Rows from block 2 of the encoder of a small masked image model, named by matrix and row number. Rows with one number belong to one neuron. Each number is 128 + 24 x the weight over its row's rms, rounded and kept within 0 to 255. All counts start at 0.
After each neuron's rows are labels from the 100 images, of 14976, where the neuron reaches its largest size: "strongest on" is what is common among them. Only what is clearly more common there than usual is listed. The data: pixel-art sprites of 400 made-up characters on tiled backdrops.
# gate: MLP gate (encoder.blocks.2.mlp.gate.weight, 1024x384), inputs 288-383
# fc1: MLP up (encoder.blocks.2.mlp.fc1.weight, 1024x384), inputs 288-383
# fc2: MLP down (encoder.blocks.2.mlp.fc2.weight, 384x1024, transposed), outputs 288-383

gate.228 [129 143 125 145 126  97 113 116 116 112 101 130 103 122 132 178 104 153  80  96 100 130  90 144 114 142 123 165 107 152 121  95 144  71 130 106 121 117 138 106 107 161 109 148 142  89 146 118 111 135 138  93 147 156 108 139 138 100 172  86 128 115 105 121 149 112 141 129  97 116 109 150 133 114 146 110 128 184 104 123 106 146 168 111 127 156 130 108 192 139 124  90  95  98 158 143]
fc1.228 [168 139 125 147 114 148 106 157 150 124 159 172  84 115 156 147  96 116 108  96 132 110 124 124 110 100 150 152 146  98 112 135  91 112 126 113 117 126  87 167 141 143 130 142 135  80 131 106 127 117 118 158 125 114 130 158 134 118  97 143 169 118 131 127 122 136 118 156 129 126 129  86 136 134 103 134 163  95 135 101 180 114  85 154  89  97 119 122 105  85  94 144 162 108 103 147]
fc2.228 [133 130 131 157 119 117 115 176 142 101 119 169 128  59 122 164 100 158 118 118 158 127 116 115 143 150 130 137 126  97 134 136  73 156 133  84 167 143 117 131 150 115 114  96 100  88  75  89 154 108 173 163 147 120 104 147 113 100 120 132 128  96 141 143 100 131 137 133 145 138  86  89 104  94 115 127 120 148 144 116 182 102 140 174 112 102 125  92 120 107 136 102 109 119  95 114]
strongest on: teal; blue

gate.602 [116 157 109 152 126  99 170 116  90 156  79 100 130 117 122 133  97 133 126 129 120 110  98  97 104 159 143 165 125 127 127 129 146  80 131 103 116 145  70 154  83 102  96 131 106  92 141 124 104 137 123 101 137 150 104 139 115 148 107 112  96 144 101 184  93 141 143 165 107 136  79 131 120 145 128 132 138 198 123 109 124 128 164 151 152 110 147 107 133 147 136 102 160 146 117 136]
fc1.602 [171 129 122 122  80 137 148 108 127 145 108 123 131 152 124  93 125 101 140 138  85 131  82 124 126  98 123 135 121 106 126 133 145 116 125 115 159 146 102  83 105 153 110 141 101 137 139  95 162 131 121 135 126 110 154 124 109 134 136 168 148 116 141 112 158 110 117 119 155 130 137 103 118 157 132  71  87 131 133 142 140 125 153 108 126 135  80 149 164 128 107 108 128  89 101 108]
fc2.602 [139  87 173 142 119 133 114 165  89 126 137  87 133 151 108 153 104  96 141 122 111 157 105 105 167 166 121 194 110 134 108 127 195 117 100 169 126 118 131 147 106 129  85 158 121 144 148 114 109 121 135  99 145 151 123 142 101 115 153 108 159 129 149 168  61 129 147 115 113 116 141  97 143 110 126  91 104 132 109 148 116 128 118 138  95 127 152 142 116 130 103 128 119 120 128 116]
strongest on: white

gate.15 [123  90 162 109 157 138  98  96 166 104 135 105 138 160  87 102 137 116 115 113 164 123 147 120 124 101 140 119 176 169 114 104 154 167 156 109 132 133 125 142 134  96 123 110 203 114  91 131  76 115 123 161  95 130 136 124 153 108 119 135 130 157 104 149 140 124 152 100 137 125 150 162 125 183 151 125 128 143 101 163  89 126 157 102 199 126 112 113 142 171 115 164  99 168 123  98]
fc1.15 [154 132 114 141 125 140 143 103 134 100 127 116  71 123 130 120 117 124 122 117 136 103 120 138 166 125 154 188 104 147 110 109 138 150 125  85 110 123  90 106 116 112  84 169 103 149 163 111 133 136 134 136 134 139 143 130 150 158 108 153 125 121 178 176 124  97 146 102 134 147  76 115  71 112 107 160 106 100 147 139 122 103 101 103 109 132 161 133 163  98 142 145 138 151 138 127]
fc2.15 [134  80 155 129  97 118 121  95 154 130 138 123  77 134 170 133 161 145 138 131 119 123 125 159 162  94 174 180 157 135 121  97  86 118 176 103 104 101 126 146 137 142  77 157 165 159 142 130 128 139 133 102  98 127 156  85 109 186 149 128 105 130 139 172 112 133 116 128 118 158 128  91 101 108 127 145  97 110 142 131  82  78 165 157 140 134 132 106 111 107 148 105 150 143 164 118]
strongest on: white

gate.175 [134 122 152 125 162 127 124 120 134 180 118 107 106 141 174 159 135 124 130 151 154 126 136  63 127 110 139 154 130 136 140 146 125 115  83 106 133 159 131 158 105 103 131 137 117 127 149 142  96  62 163 105 159 129 137  68 108 109 146 116  91 162 136 133 116  85 127 105  93 171 113 119 145 119 148 123 134 130 109 103  89 160 160  76 137 118 152 117  94 114 160  98 176 176 141 124]
fc1.175 [134 142 145 141 172 118 112 134 125 147 131 100  99 174 120  81 167  74 165 180 120 146 129 110 140 117 138 157 147 158 151 116 127 114  69 114 142 121 133 127  88 103 102 117 150 101 117 122 112  65 100 132 148 121 137  74  84  93 133 116  96 152 121 116 132  97 103 118  95 154 136 147 134  94 140  89 113 130 121 102  98 107 150 138 152 132 156 188 142 166 147  91 164 159 116 106]
fc2.175 [ 98 123 116 129 169 116 111 137 155  83 132 141  84 163 133 100 108 114 115  90 119 104 130 131  78 118 132 137 126 148 122  95 121 133  94 155 144 101 111 115 117 132 112  89 136 124 125 108 123 123 118 126 127 128 140 133  76 109 134  87 138 155 109 116 144 143  90 134  88 113 123 140  72 129 126  94 107 111  97 104 104  86 169 139 115 143 135 149 125 119 114 133 122  93 139 134]
strongest on: white; yellow

gate.36 [163 103 153 153  94 125 161 115 100 114 148 132 136 105 141 118 148 183 121 114 134 128 118 148 138 108  97  96  74 174 148 117 134 160 103 109 168 134 129 124 111 134 129 141 111 139  85 116 133 114 158 155 127 111 105 136 146 105 113 134 136 140 124 163 154 128 150 155 126 167  97 134 151 131 142 100 140 124 147 120 151  84 139 155 148  94 133 112 101 111  62 109 153 117 181 122]
fc1.36 [106  99  79 124 166 121 110 149 117 126 144  97 152 114 113 123 164 106 153 141 111 127 135 115 152 142 173 131 100 109 149  69  96 124 112 139 139 108 109 127 147 123 135 138 134 108 149 145 126 148 143 140 126  89 115 124 149 105 107 171 135  80 172 106 131 145 151 142 123 108 150 121 103 108 111 121 120 121 175 162 120 141 133 130 155 120 163 158 119 117 124 134 126 139 112 157]
fc2.36 [155 156 150 114 129 132 119 121 119 125 150 113 128 146 126 155 117 104 104  99 134 109 157 122 109 175 145 127 107 152 156 144 131 145 131 115  98 143 150 152 140 116 169 100 106 157 181 137 113 144 150  98 141 107 153 117 144  93 133 167 126 140 108 156 111 127 133 153 158 116 106 168 120  91 103 110 126 186 161 160 119 137 123 208 144 138 151 144 108 104 106 161 120 179 144 114]
strongest on: white

gate.578 [105 125 119 161 131 171 113 122 160 146 139 111 128 135 151 151  73 170 137 105 140 157 112 109 146 153 173 123 125 136  95 144  86 129 121 127 141 132 100 127  99 112 131 151  95 117  88 157 139  81 149 166 121 138 143 140 154 150 141 129 134  90 137 132 117 123 124 117  73 110 131 156 103 127 108 118 109 128 104 116 135 145 162  97 147  83 104 133 107 170 154 175 120 134  95 124]
fc1.578 [125 126 130 109  94 125 104 160  61 132 145 160 178 107 105 116 138 124  86 109 115 126 113 105 140 129 136 153 132 115 136  89 125  91 126 106 124 152  69 106 152  94  94 155 138 141 119 148 127 151 112  89 106 118 116 125 160 101 154 123 122 166 112  95 112  99 138 103 106 122 153 151 134 107 157 134 155 141 108 125 138 115 145 125 168 151 137 133 130 114 126 116 103 121 185 141]
fc2.578 [162 125 152 177 137 131 172 117 123 140 132 106  77 110 155 139 114 100 146  80 161 139 160  96 151 116 159 145 131 162 111 178 148 126 131 108 127 159  84 138 106 158 130 110 138 131 117 158 165 117 117 153 126 131 127 131 130 137 127 129 133 123 124 132 112  71 172 104 110 122 148 163 137 128 135 125 106 122 163 131 109 125 161 143 104 140 119 143 128 107  86 123  91 127  87 112]
strongest on: teal; blue

gate.75 [116 116 163 145 126 131 129 105 112 127 122 136  86 145 159 122 111 138 118 152  91 173 114 136 110 104  94 137 143 126 145 102 129 169 166 115 144 135 148 118 114 122 102  89 111 131 137 125 129 137 170 116 159 125 156 164 115 136 154  95 114 118 146  95 135  73 106 137 141 112  89 134 116 117  94 117 114 128 120 152 150 102 134 135 129 109  73 151 136 156 113  88 149 119 109 167]
fc1.75 [135 109 123  84 129  93 113 109 142 107 121 103 141 131  95 121 115  72 117 154 127 129 151 130 129 125 119 124 105 118 140 129 153 174  76 169 160 125 149 112 186  97 127 152 138 128 126 129  98 130 119 109 145 114 101 135 109 138 126 135 140 114 117 125 141 125 106 108 149 123 172 111 131 149 139  94 150 110 133 139 115 110 157 117  89 126 103 118 112 110 123 121 180 113  96 131]
fc2.75 [146 156 105  82 117 170 157 119 114 119  98  97 151 168 136 122  96 102 144 127 131 115 137 114 121 121 108 113 114 107 102 128 137 124  82 162 144  78 129 116 130 115  99 177 148 142 147 132 116 123 119 127 144 141 134 157 112 104 115 155 116 127 136 128 126 156  90 124 145 145 122 139 135 147 136 142 142 109 100 139 142 109 141 111  78 129 119 103 127 133 116  98 135 116 112 153]
strongest on: white; black

gate.254 [ 81 132 106 152  95 153 148 137 155 138  99 113 141 126 138 125 134 162 159 118 114 128  89 109 108 155 153 158 103 122 140 120 129 186 139 125 147 144  85 102  97  80 129 165 142 108 161 164 115 107  68  97 130  95 139 144 141 128 112 150 109 123 145 104 119 164 138 125 127 131  91 143 133 173 105 130  90  93  91 124 149 116  98  92 158 116 128 124 142 123 159 126 167 108 127 130]
fc1.254 [152 186 157 116 179 145  92 116 149  88 118 144 126 130 129 101 152 162 109 117 141 134 173 140 150 137 141  75 127 178 124  98 124 147 103 122 110 100 134 131 141  99 129  85 136 152 147 152 106 166 125 110 120  77 130 119  97 167 144 121 132 154 116 119 168 156  97 102 126 113 105 113 126 146  88 153  98 103 121 144 134 129 144 102 142 135  87 121  76 109 126 144 115 166 108 102]
fc2.254 [129 146 131 110 124 130 136 139 120 111  65 118 134 136 156 119 145  82 131 103 135 121 146 126 120 121 150 144  61 159 129 132  80 173 110 137 158 146 131 174  91  88 131  91 151 118  92 142 125 154 131  86 113 144 114 130 106 123  72 110 123 117 106  87 107 198 138 116 158  95 159 139 123 125 145 113 103 126 184 145 145  96 174 144 107 123 101 204  76 123 160 143 124 158  99  93]
strongest on: brown

gate.58 [143 138 162 123 117 118 103 139 118 128 116 116 156  98 157  94 131 162 119 124 131 144 120 147 135 119 108 110 102 122 115 157 136 169 100  98 111 138 154 131 144 171 117 126 132 132 130 127  93 122 153 170 170 163 108  98 161 166 171 103 140 126 134  96 115 156  98  95 127  79 133 176 142 120 128 158 157 144  98  92 119 139 113 166 125  93  93 136 124 115 141 112 114 120 123 124]
fc1.58 [134 112 129 135 123 136 145 162 119 101 112 134 103 151 119 144 148 156 121 108 152 141 138  99 107 145 146  98 140 139 193  96 113 135 106 145 117 155 159 123 147 113 140 130 133 105 121 114 149 115 104  83 132 117 114 154 116 118 126 142 118 138 134 131 136 109 110 143 138 142 147 142 119 147 120 128 115 138 109 174 144 147 144  95 104 152 152 166 139 157 148 130 125 114 146 139]
fc2.58 [156  95 121  97 132 134 130 140 155 134 108 152 107 118 116 137 103  65  67  55 129 157 160 144 140 106 120 125  89 163 144 141  96 134  73 121 122 129 137 124 100 146 106 120 139 113  88 136 117 107 104 160 181 119 133 116 155 111 140 129 154 163 145 124 101 108 134 114 136 111 132 112 126 148 119 146 133 116 164 112 125  91 134 112  96 128 155 104 139 150 110 131 156 109  65  96]
strongest on: brown; black

gate.570 [108 102 174 134 138 124 138 110  99  86 101 145  75 160 105 118 111 143 104 169 106 102 159 119 144 151  81 105 127 127 127 138 117 158 110 101 105 149 117  95 121 140 135 160  91 121 146 122 133 143  90 129 145 163 133 162 145 139  76 103 113 141 120  67  99 133 133 137 108 141 103 102 134 138 130 163 111 140 139 135 176 141 121 132 117 154 147 142 127 106 109 122  99 155 145 114]
fc1.570 [152 122  79 114 151  79 138 134 157 134 165 110 169 122 137 111 145 134 137 146 166 144 114 107 114 111 158 128 121 116 119 132 137  93 111 148 128 124 145 146 131 113 119 117 167 124 105 127 112 158 135 115  99 115 113 104  98 157 170 174 154 144 167 169 189 116 140 113 164 131 170 123 154 154 142 147 130 119  96 102 113 178 130 111  94  87 120 125 126 151 131 145 143 142 151 133]
fc2.570 [125 113 151 105 134 162 112 111  95 145 139 120  81 118 119 128 114 146 103 143 137 117 152 139 143 166 162 104 153  92 123 142 135 105  89  94 126 114 149 107  81 133 130 165 184 159 115 134 146 152 120 114 120 134 151 185 132 155 152  75 148 125 140 156 153 125 111 178 137 113  93 100 155  86 114 192 119 127 108  87 120  89 152 126 131 108 137 132 153 123 141 177 148 121  93  79]
strongest on: red; black

gate.129 [139 130 133  79 120 136 128 124 113 114  89 100 131 149 113 112 145 141 165 138 138 197  86 118 140 152 103 165 153 108 101 102 132 123 136 163 140 142 123 146 128 116 116 141 190 140 106 149 148 161 110 128 161 129 172 133 123 122 150 131 140 136 152 100 129 144 167 143 119 140 126  71 133 113 116 125 150 108 109  94 117 143 127 144 133 129 122  88 137 134 135 137 109 111 121 125]
fc1.129 [146 135 158  76 112 140  77 103 151 134 120 154 162 111 138 136 151 170 113 124 108 142 168  93 107 119 121 172 106 129 139  82 159 110  95 134 128 128 146 150 145 131 120 123  99 113 120 122 153 164 135 119 147 132 105 187 124 103 130 165 167 156 106 141 139 159 142 194 117 162 113 124 148 121 140 110 142 135 112 153 133 113 147  99 157 133 152 164 134 135 132 150 139 133  83 132]
fc2.129 [108 157  96 114 117 136 103 121 131 114 114 111 173 118 141 144 128 168 119 112  95 133 135 105 147 101 125 167 137 154 104 164 158 151 155  99 130 132 107 116 149 129 106 138 133 117 138 138 170 158 128 128 116 149 153 169  86 146 158 142 112 145  98 150 130 141 150 148 143 149 150 137 157 140 145 150  75 103  74 120 146 114 149 129 168 121 121 136 104 112 148 127 161 110  87 116]
strongest on: brown; red

gate.98 [138  86 153  97 106 107 111 102 136 137 113 111 123 132 119 116 118 105 128  92 119 100 124 154 107 164 156 110 127 146 137 111 176 107 139 114 171 117 131 124 124  98 135 109 113 107 114 161 111 107 171 115 111 104 164 130 157 110  98  80 163 162 123  88 146  69 139 180 125  95 136  96 107 147 145 161 126 118 129 116 131 164 109 130  93 123 123 121 127 134 164 177 141 140  90 119]
fc1.98 [125 144 166 141 141 132 167 108  95 124  91 135 119 129 127  91 139 141 173 143  94 132 136 106 134  90 166 100 123 116  99 126 153 138  84 119  87 122 107 150 131 159 173  92 158  86 174 149 148 119 119 137  95 134  89 140 110 151  91  94 101 145 136 159 115 136 143 131  99 110 108  94 116 112 111 116 166 143 157 124 130 129 116 147 134 160 106 139  88 148 120 116 107 114 107 152]
fc2.98 [ 99 113 116 155 124 133 151 167 156 143 127 164 141 138 144 143 100 105 106 127 110 156 146 102 134 115 208 116 143 105 169 106 112 140 116 144  94 134 110 137 153 134 155  80 130  89  88  76 115 127 180 159 113  97 132 158 150 125 140 163  94 111 115  84 106 171 116 134  54  95 151 137 152 116 159 100 186 109 142 121 120  98 159 163 118 148  97 141 159  96 148 125  82 128 130 120]
strongest on: red

gate.114 [125 165 147 127 128 157 160 127 114 114 144 128 177 102  99 131 139 168 105 117 128 112 134 131 147 132 137 140 136 144 152 102  90 117 145 116  85 148 168 120 121 142 114 118 104 153 116 106 147 127  97 102 130  77 118 137 135 126 114 137 107 137 108 125  67 115 116 126 159 138 120 119 168 123 100 110 164 157 113 106  92 136 170 107 114 137 112 162 116 129 107 131 158 167  73 103]
fc1.114 [140 119 118 121 172 121 130 119 151 129 121  95 118 137 143 125 143  95 147 110 153 137 143  82 140 113 163 126 143 141 140 178 159  97 138  75 121 119  95  97 128 137 179 151  95 137 149 141 122 115 142 118 137 157 155 185 126 199 100 128 155 103 124  86 128 126  95 137 123 129 133 134  80 162 150 117 128 111 165 171 121 125 113 107 160 118 123 147 159  94 162 144 113 121 135 139]
fc2.114 [122 109 139 102 147 137 174 115 117 164  85 121 113 140 121 143 128 103 148 156 119 171 166  96 140 104 140 110 142  79  88 134 126 109 155  85  95 140 160 111 162  94 137 132  84 150 118 137 164 120  87  69 127 129 167 134 121 165 144 154 122 130  78 139 101 154 132 140 122 173 146 135 126 174 125 119 113 120 131 149  87 130 148 102 148 115 119 151 146 143 169 159 131 133 124 126]
strongest on: white

gate.402 [139 127  85 164 131 139 116 134  84  71  90 124 156 135 116 129 138 125 152 125 117 105 137 119 104 114 173 100 145 159 107 130 123 106 115  94 184  96 104 140 125  84  86  88 113  79 135 132  82 133 129 114 155 113 167 115 144 110 119 162 127 141 137 131 118 104 117 116 135  84 144  97 117  99 104 123 137 185 132  79 134 112 136  93 170 122 156 122 155 116 138 149 108 153 114 126]
fc1.402 [115  85 128  96 173 134 119 162 136 106 151 129 111 150 122 141 143 136 129 112 132 113  86 137 134 190 167 103 144 107 138 130 148 137  92 140 108 127 118 109 101 163 160 107 108 162 113 162 142 138 118 101 143 141 109 138 107 153 119  94 153  82 131 107 125 153  89  92 137 116 146 127 128 124  89 133 138 151  99  83 117 125 110 104 129 130 121 163  83 158 135 141 121 150 105 136]
fc2.402 [143 123 121  95  96 167 114 203 146 122  79 132  95 148 139 145 136 123 145 111 121 146 154 126 117 136 194 125 147 171 163 157 113 147  98 135 109  89  99 118 122 136 157 107 137 119 139 110 118  98 130  93 139 130 159 143 150 151 128 143 115 168 146 128 138 141 115 117 116 122 150 160 132 145 139 110 122 150 127  85  90 170 147 104 130 162 155 124 147 142 113 140 153 103 142 109]
strongest on: brown; black

gate.110 [112 155  87  61 106 161 126 116 117 134  99  94 126 106 121 162 129 117 118  78 139 113 132 109 139 114 110 124 142 125 153 106 160 136 140 145  84 108 122 139 124 143 129 113  92 128 127  86 102 163 161  73 107 114 112 156 172 155 113 137 109 125 122 104 119 152 147 108 133  89 156 119 111 123 133 116  94 164 173 124 173 205 134 129 149 111 109 145 136 121 126 161 132 137 111 163]
fc1.110 [123 103 130 138 128 137 105 127 166  76 121 153 180 141  76  84 123 160 158 162 112 142 104 141 132 128 102 127  94 134 138 107 139 147 163 122 118 121 107 119 130  94 116 134 139 132  96 101 114 144 128 127 120 111 162 121 142 111 119 116 132 112 112 119 133 118 152 135 109 148 105 166 146 166 123  55 125  93 135 149 140  67 125  98 149 112 136 107  91 141  83 154 119 102  83 191]
fc2.110 [158 149 149 122 162 115 181  77 129 137 122 133  60  95  71 133 120  95 126 140 118 149  93 153 160 124 135 107 134 122 147 183 128 139 154 110 160 146 157 134 131  96  97 135 110 129 109  97 117 132 145 115  81 136 133 160 151  96 139 124 115 129 139 109 141 104 120 166  90 111 195 112  62 119  94  90  95 113 164 117 104 134 147 135  91 129 145 155 139 160 111 119 137 125 104 142]
strongest on: brown; red

gate.490 [106 129 107 105 136 148 126 120 134 140 146 143 101 114  62 181 141 133  89 177 107  98 113 102 119 141 135 114 170 112 148  96 110 139  85 120 176 136 149 118 130 143 108 169  92 121 131 162 114 169 157 160 119 143 122 121 132 104 113 184 131 103 136 128  93 108 161  79 136 114 139 102 134 165 146 119 131 142 100  85 157  91 128 123 115  71 153 130 138 142 145 133 151 115  87 126]
fc1.490 [ 79 150 136 115 148 124  56  94  87 149 117 109  89 135 121  90 136 128 188 129 121 132 141 158  96 144 115 108 161 147 154 150 153 105 120 141  95  83 140 110 105  92 147  82 104 159 127 188 156 108 151 184 154 109 175 123 107 113 184 119 100 119 119 129 125 200 111 140 111 156 136 118 163 121 125 160 105  95 114 127 121 132 130 138 107 156 112 147  81 107 162 148 126 156 171 131]
fc2.490 [ 95 130 136 151 114 150 186 122 159 148 136 123 113 133  74 171 100 109 117 104  72  77 159 145 144 148 115 122 149 122 120 126 137 137  94 112 127 154 166 119 119 137 134  95 123  73 143 141 127 134 138 134 117 138 149 107 156 133 125 142 115  98 114 114 127 145  98  98  91 105 154 135  95 113 126 113 123 117 120 101  86 140 117 125 122 114 121 151 160 123 137 126 148 100  97 139]
strongest on: teal; black

gate.512 [ 85 161  93 156 117 147 150 116 125 118 157 130  99 147 149 155 105 151 127 103 142 124  63  88 140 120 117 161 136 102  81 101 129 120 114 117 115  96 138 118 106 152  97 105  94 129  93 132 182 115 156 104 138 162 151 123 139 108 139 183 157 136 123 111 120 131 117 141 106 109 120 126 130 101 111  96 111 125  98 129 112 148 150 133 134 161  94  95 106 118 120 121 145  75 155 143]
fc1.512 [123 118 153 116 144 126 129 127 120 126 132 137 138 106 103 111 165 123 188 155 126 174 141 213 118 151 130 134 122 133 115 161  91 111  85 148 137 122 133 143 132 130 158 131 179 123  72 131  93  68 149 110  78 121  86 140 116 127 125 123 101  80 172 127 122 145 136 129 138  86 114 134  89 160 124 114 155  82 137 112 118 130 151 113 114 114 119 148 132 149 107 147 125 153  91 110]
fc2.512 [134 171 111  97 134 118 151  76 119 160 107 110 121 155 135 147 126 114  93 144 124 131 115 165 100 159 150 164 100 137 135  67 133 125 109 134 124 101 140 125 160 147 157  94 100 129 148  99  79 109 143 151 149 124 118 143 152 107 145 142 124 145 119 176 126 140 124 139  87 114 136 112 123 128  74  87 143 164 105 134 146 135 140 136 119  92 142 105 130 150  87 113 142 179 155 165]
strongest on: red

gate.419 [ 94 111 104  99 131 115  73 108 139 115 147 116 142 156 145 150 137 120 116 157 120 146 106 158 134 113 160 143 130 106 134 117 136 167 105 136 106 126  98 114 155 148  97 105  83 156  94 149 138 111 111 109  86 134  74 106 119 136 118 117 109 146 152 161 155 119 138 163  93 171 137  91 120 160 121 130 118 133 147 138 146 118 188 139 133 140 127 134 152 129 101 121 135  91 137  67]
fc1.419 [107 141 118  95 126  72  82 134 147 124 108 139 130 126 100 137  91  78 143 126 109 138  90 122  99 120 169 121 154  96 107 133 156 137 136 148 138 157 119 105 163 159  97 104 136 157  90 139 141 108  84 129  97 163 103 116 115 160 149 159 112 115 133 173 165 116  87 169 129 148 103 110 117 148 110 166 115  93 103 117 150 157 141 151 111  96 112 145 123 131 131 100 126 154 142  80]
fc2.419 [118 165 126 148 114 103 110 167  58 160 131 156 112 112 112 109 151  88  83 105 112 124 127 189 120 130 104 143 145 178 129 135 125 148 125 131 161  95 108 126 152 132 144 136 153  99  98 123  99 138 124 132  96 168 164 122 124 116 167 112 119  81 123 119 141  85 139 151 132 163  86 123 107 145 135 127  81 116  99 157 133 147 124 120 132 157 133  96 109 127 129  99  97  84  93  95]
strongest on: teal

gate.312 [118 117 176 113 102 123 125 184 138 144 105 126 112 135 135 124 143 123 119 145 110 162 117 146 124 154 102 135 140 175 125 112 136  91 128 117  82 120 123 122 124 100  96 148 117 127 125 135 133 136 133 104 139 143 106 111 115 132 125 139 164 163 101 123 132 141 133 155 112 148  99 141 138 107 129 114 142 115 136 150 170 125 147 101 130 140 100 118 103  98 143 110 121 152  90 139]
fc1.312 [155 134 108  86  95  97 103 159  71 136 129 135 134 171 168 114 105 155 113 122 139 115 112 137 105 154 140 132 145 119 124 146 112 146 130 133 182 128 145 124 105  90 113 125 159 135 141 166  87 101 116 148 100 109 129 164 144 169 150  76 105 142 112 121 141 137 163 146 150 124 135 136 119 130 116 160 134 161 126 126 104  96 169 147 127 102 114 109 153 124 117 123 136  89 138 130]
fc2.312 [145 101  98 127 120  97  96 130 104 151 141 166 141 161 142 134 103 147 151 135 158 132  98 103 129 145 109 124 141 132 151  91 142 139 149 143 163  78 148 147 103 105 137 118 180  96 115 134  84 138 134 126 109 117 111 170 133 155 152 122 118 147 125 111 171 112 178 116 135 148 115 147 109 115 110 133 129 106 112 124 111 106 180 131 120 132 100 107 130 127 101  97  97  67 136  98]
strongest on: brown; red

gate.51 [157 178 130  87 155 164 157  83  78 100 123 149  89 100 128 118 138 113  99 123 132 102 103 132 124 120 107  99 156 125 113 128  58 107 151 102 148 153 128 135  91 148 140 156 115 113 132 146 113 101  86 152 143 144  70  68 112 155 132 173 102 146 138 124 130 110  96 167  99 122 117 171 110 125 145 154 114 132 121 129 125 157 133 101 127 164 119 126 131 129 116 105  94 126 146 133]
fc1.51 [126  48  79 144 120 165 103 163 165 144 152 135 132 136 202  87 129 130 144 167 139 148 100  98 121 128 132 129 122 137 144 116  93 135 166 139  99 114 110  88 150 123 124 131 111 163 133 158 155 118  95 105 102 126 141 148 104 149 159 112 128 145 121 104 121 114  83 148 116 149 146  90 171 100  82 151 121 105 111 173 105 112 150 157 172  80 106 125 158 152 150 104 166 156 126 129]
fc2.51 [ 92 107  64 173 155 109 108 124 143 153 109 171 170 116 156 119 103 111 123 123 130 143 118 126 163 118 117 163 131 129 104 120 131 172 168 125  79  99 105 115 132 109  77 109 129 142 140 176  70 143 108  94  81 153 152 123  88 164 143 141 147 151 142 114 124 147 134 123 130 120 135 110 130 112 135 155 123 101 127 141 170 171 108 116 119  89 138 184 121 129 151 110 143 149 130 117]
strongest on: brown

gate.337 [ 97  56 131 120 138 116 168 100 125  83 119 160 106 153 119 105 120  99 121 122 109  77 136 144  99 118 117 152  88 181 150 101 141 163 138  52 133 106 161 152 122 130 116 118 114 144 130  85 145 105 132 130 122 153 142 113 121 102 153 169 140 126 112 124  95 138 110 143 156 154  99 131 114 112 126 168 101 134  89 126 131 113 164 149 127 151 110 113 138 128 110 147 149 147 126 147]
fc1.337 [ 90 126 112 133 115 130 103 101 122 113 104 146 135 100 144 109 100 101 147 186 128 130 130 130 122 139  97 156 146  80  99 135 111 151 126 104 100 117 125 136 155 124 159 100 170 139 141 122 110 113  93 136 125 107 143 140 125  93 131 144 109 121 124 111 153 135 158 123 175 148  64 114 144 139 113 186  98 137  97 137 137 165 126 113 176 126  88  98 129 104 127 118 147 102 122 117]
fc2.337 [104 116  88 103 112 156 111 133 118 129 149 118 157 116 145 105 120 132  87 142 147  93 146 159 133 127 143 103 136 141 156  71 155  94 109 125  94  72 129 146 139 148 145 107 139 124 130 137 127  96  88 111 135 117 112 126 143 128 145 135 152 154 131 124 114 133  92  82 139 134  75 128  86 114 151 163  91 170 160 154 118 151  96 144 122 113  85 113 120  77 111 108 111 110  93 120]
strongest on: red

gate.285 [145 157 142 104 127 127 119 118 105 117 145  70 104 163  99 126 122 154 101 163 171 137 142 158 136 118 109 165 179 180  89 106 116 112 124 140  81  79 146 128 124 143 123 160  98 126 130 132 129 110 134 126 155 108 163 135 141 127 120 112 123 162  93 140 158 146  81 158 129 152 166 163 133 150 143 143 141 166 125 152 120 121 105 100 106 125 128 174 164 128 133 116 140 145 121 125]
fc1.285 [127 110 161 113 159 104 120 148 138 103 179 139 142 140 124 136 115 140 120 131 111 100 117 108  83 130 151  96 105  87 141 137 137 103 109  94 129 137 118 121 131 106 150 126 120 190 142 116 164 113 114 124 106 142  99 127 127 131 108 109 132 144 173 117  90 132  87  97 140  74 106 127 134 104 125 149 126  77 151 116 130 148 140 133 116 133 185 130 130 121 127 144 135 180 101 124]
fc2.285 [120 109 151 127 123  86 122 133 159 130 102 179 156 115 117 130 130 131  97 129 116 135 133 124 161 116 119 114 127 111  79 173 128 110 133 137 146 106 123 129 103  95 113 153 125 169 118 142 128 149 139  94  88 145 163 106 120 179 143 169  98 152 158 145 122 115 103 121 148 113 121 131 154 175 114 139  97 100 109 115 108 131 138 114  90  92 105 131 143 113 178 108 116 110 137 113]
strongest on: red